config.toml
model = "audio frame classifier"
dataset = "tunes sung on syllables by a formant synthesiser"
train_examples = 39062
gain_aug_db = 10
noise_aug = 0.01
n_mels = 64
hop_length = 160
input = "log_mel"
spec_augment = false
win_length = 512
num_classes = 63
output_stride = 2
arch = "crnn"
norm = "layernorm"
activation = "hardswish"
depths = [1, 1, 1]
kernel_size = 5
stem = "single"
widths = [192, 192, 192]
rnn_width = 96
rnn = "lstm"
bidirectional = true
rnn_residual = false
rnn_layers = 5
label_smoothing = 0.05
optimizer = "muon"
muon_scale = "original"
lr = 0.034
momentum = 0.95
nesterov = true
orthogonalizer = "newton_schulz_5"
adamw_lr_other_params = 0.0024
steps = 2200
batch_size = 64
epochs = 3.6
lr_schedule = "cosine"
final_lr_fraction = 0.01
warmup_steps = 220
weight_decay = 0.1
adamw_weight_decay_other_params = 0.05
Rows from block 2 of a small audio frame classifier, named by matrix and row number. Each number is 500 + 50 x the weight over its row's rms, rounded and kept within 0 to 999. All counts start at 0. Numbers have three digits each.
After each channel's rows are labels from the 100 clips, of 14976, where the channel reaches its highest value: "strongest on" is what is common among them; "loudest" is the band of the loudest frequency at the time of the peak. Only what is clearly more common there than usual is listed. The data: tunes sung on syllables by a formant synthesiser.
# conv: width-5 conv (model.blocks.2.conv.weight, 192x192x5, each kernel summed), inputs 0-95

conv.102:514466540500576488532526526458565550543529505490517561479482483457509478527475514511359416457490553517438518399536557493529513507472439450475508516532501495535524514590513461486575550466579486508527551502583386468489384608471498481470493450640563494503528472430454426522496512475598475561
strongest on: vowel: /u/; high voice
loudest: 250 to 500 Hz

conv.14:462496564577618489390497533483396447505509581452451497536538511521520487526512484537510564451527506443473557479505493496470482585488461448548494509481466478441429505472532535451441507557585519512490454475492501540533482465527498476555522377520459468491481465551556454583544544568534399497
strongest on: vowel: /u/
loudest: 250 to 500 Hz

conv.164:512411523535383631592555458507501513481455555474510422474521386471443550510410506529452502614513541542589523419583466457478497460550536544423487442498544491528494588525498515412571497550534463622498495542520605379446552490417475508454515494450473483512445489539585542459567545430497543555
strongest on: vowel: /o/; child-like voice
loudest: 500 to 1000 Hz

conv.190:526485538442538500451459514434424523478445481507472499505554466487474471510652551515374522411494530510501483527435512487438495485509713473518569515497498520609484563479537521464540501574491482454490458466465336527566528497447499505485473583553485457491456515438548457461557542486427463590
strongest on: white noise; pink noise
loudest: 4000 to 8000 Hz

conv.115:506580514468440461387499481414451476525469500378471536524379512529522487509490534483458580449471551446396578491492474488495501471489577529551550489503459489459497529469514503473475514561453498595474460483478454490538537432554552481508467541484467542530585491501529494494574479527526534584
strongest on: consonant: /n/; vowel: /ɑ/; white noise
loudest: 4000 to 8000 Hz

conv.105:537500526583368390589485546460481552505449500464585547500425398502476554509488491510457429472474518553458473625560518503536483363530463483530456474450511508471439508452476455497580472486569457638493457483442462455452518550522467459519538514606482486473440460550533572510538522514487523504
strongest on: vowel: /o/; consonant: /m/
loudest: 250 to 500 Hz

conv.83:552477446396447432495620560478578479493522451492511463579555430449515522492431508502598421382533487483539492434492531531511546523435590511486356543493495492511479522554529514532548442564571592515492458510520541451554552404457473523415516520545537500500443525523560465529590506555542533482
strongest on: consonant: /b/; consonant: /d/
loudest: 4000 to 8000 Hz

conv.131:462481438543473589503562546378503551510498483464530377452578479445455433472485468524524458529546463458447453469420472464468396506466553486514519506458494498665530420470526464456457467581483474425451440524378550575565519470581461416512488480529536477481378517545496454529580469548563542515
strongest on: pink noise
loudest: 4000 to 8000 Hz

conv.12:500491410508441500503656494385456434503430505445484472489551456486487509571504591489488502495557578518535474440421496454482478558554542497495494505474535497483492546521539529634458502532557397476470544521479461556430407450490535543467522527501484530562380415591483416507544511441420520482
strongest on: white noise
loudest: 4000 to 8000 Hz

conv.148:502538443461536407512428578448461504500472490443566554454505456442476566519463513515442470401502564507434527485492546531457452398496533472495527515500490516462491563571501474428485469577482533468523549476443570510499492608490537576546489479517536506539523619512562523525523440516564554509
strongest on: clipping
loudest: 4000 to 8000 Hz

conv.47:437494460619547536526517506562478539511524524542543475521579508499514546542552549509586591548518496517484434550609531494523419484574475539526477485478465512558440733491476526577549502497449472599571524521476444444519485458500525491523486468506499518506512441561499495490456524421430525447
strongest on: vowel: /o/; consonant: /ʃ/
loudest: 250 to 500 Hz

conv.9:502425516487467520394452455482520517485532505502538400414507542521485451471448473536587470514536481390455399476573520489492542513485529577364402568569421472508521376419479503436497515563361463541522480497514500514546520485493455468579478533452591477510483528484555495468512503467548493506
strongest on: consonant: /t/; white noise
loudest: 4000 to 8000 Hz

conv.188:460472541547505547468487555560475595603495547591572518495608398548507453530480489517560559515486531584491355401609487519508493451590487459497542470491485487441439544486474568527524506431358498634516507507441393537559465487497522539463520405494497511515477550506430571479488496499443561441
strongest on: vowel: /o/; reverberation; consonant: /ʃ/
loudest: 250 to 500 Hz

conv.122:497525562517631437456498530459443570516498536498568479486478441478483541486572483491508444478465494512523520547515514497470508416510550539406561510537466527532515551497507482447540496489468496571476487528557472475421476520508493555483470440537563497483495490410469405514467497427560547390
strongest on: vowel: /u/; consonant: /d/; thin (high-pass)
loudest: 250 to 500 Hz

conv.107:526553482392453476458585537509519602558448445618499522479539584549480465512430553548437530514548459491576610386500476528473504449490438462542450386502583451551534464485520478533490549475544497489447470489528590472542534598552520444490522423486516484496469522560536498490465502451378471518
strongest on: white noise; pink noise
loudest: 4000 to 8000 Hz

conv.123:542552609495521518656546458498524476508495532610541499438404574487534646463474432511506454356475486534540492529601501469509523576496510524475539492533474539575534413545517533387460501459573538487567468516494535369496485577505517385531485457515421486460531491440466526548472419505593584434
strongest on: vowel: /u/; consonant: /b/; clipping
loudest: 250 to 500 Hz

conv.35:492511572519501543480517535493538461484522494662556594504582486513452483480522518523440533514511504505482550611535541507460442516467525452508513396459514513425526567465508564504536534512517467471477507506537554458487432537565484494582543387532545478484413480551493447521558508477601491496
strongest on: vowel: /u/; pink noise; clipping
loudest: 250 to 500 Hz

conv.38:500520555479497380432522495471530535480469462495477440461417534477455534486510472457419447651448474531489446434565452516516532443447570487507491518604444537412454530479514489535565495431570525531557460498520391510485568610559458509530489563540514486466546373525470569478630516433422473470
strongest on: child-like voice; consonant: /d/; white noise
loudest: 250 to 500 Hz

conv.20:484527448469475503518565633488524437474447470443520578476557610528465494472502520479455535496518457430496591497555518490475471556480654572503634565497530502464589516552476528426525495488589427544515536472542424434509505493457449457509466624512502536541480538440498514512475497460503526469
strongest on: vowel: /u/; clipping
loudest: 250 to 500 Hz

conv.23:508497525566465541468501463464524421489456521554454470484607608545523442488506523523377473477531458459532571451455484460466482438454479459491553534497545516500527474501506500491495542485430431588501526494540500503503415458521530393574505535486529511480433494576516422482469529415484472510
strongest on: pink noise; rumble; white noise
loudest: 4000 to 8000 Hz

conv.106:534482505648473535561517494452428523528522530473482465542535462541507606518473439482597519473531469491577507420591505524513600535479457527480506470533552498435482555501480524502495494487447572580545523473567518487505520457429488557522519503427362516553563502431481605517511494495559428476
strongest on: reverberation; vowel: /o/
loudest: 250 to 500 Hz

conv.87:498460457506425466419506443590476582596493499536519489539439574498510496476542495500588499592510564486471526580467478526547612597533509464452514549542549422501462535488457500503526520538490478569528459536535362479459503521504510480537517534436578503521721538499417508483544489497553493451
strongest on: vowel: /u/; deep voice
loudest: 250 to 500 Hz

conv.162:494399367632550533470463542456496383527538505419552559499525468486508496515451501487521488565540550430360513498593484501494480476487559491524474540511476438502435492494521435546477482470377569608437509472589514560409513503456486483495516478493547482467553428583487565461449574512567493445
strongest on: vowel: /o/; white noise; consonant: /ʃ/
loudest: 4000 to 8000 Hz

conv.42:533538493542515534459574553487512601533465500633515482526480516483514527491506502485464486405487470472571496601521489472465499558484488470474495506492460491474491627443466544468488486474529449489500472475436516450483366555601476550548489580549536515498551553510525473514410522476509460480
strongest on: reverberation; vowel: /e/; child-like voice
loudest: 250 to 500 Hz

conv.73:534533482554563486480559492456456554581456506463479489465581571518480498466465481513578525525444485484528468486599484551531447507486517618517568489527479505511528543463472470508516521540596532587510504501510414481481570449513498423507526529460564491478589527530450588464455480540502459491
strongest on: vowel: /o/; child-like voice; first note: E
loudest: 500 to 1000 Hz

conv.7:440435462552471533627574549491587475547467459569455527474588454475542546447424474478450534570471476535497546508471437493492506421576600568467396562468488454554516534481528494500517518494463450471534487523527402549526471495456444479457510470474429467512488447528512517528533451543472496568
strongest on: child-like voice; clipping; vowel: /o/; white noise
loudest: 4000 to 8000 Hz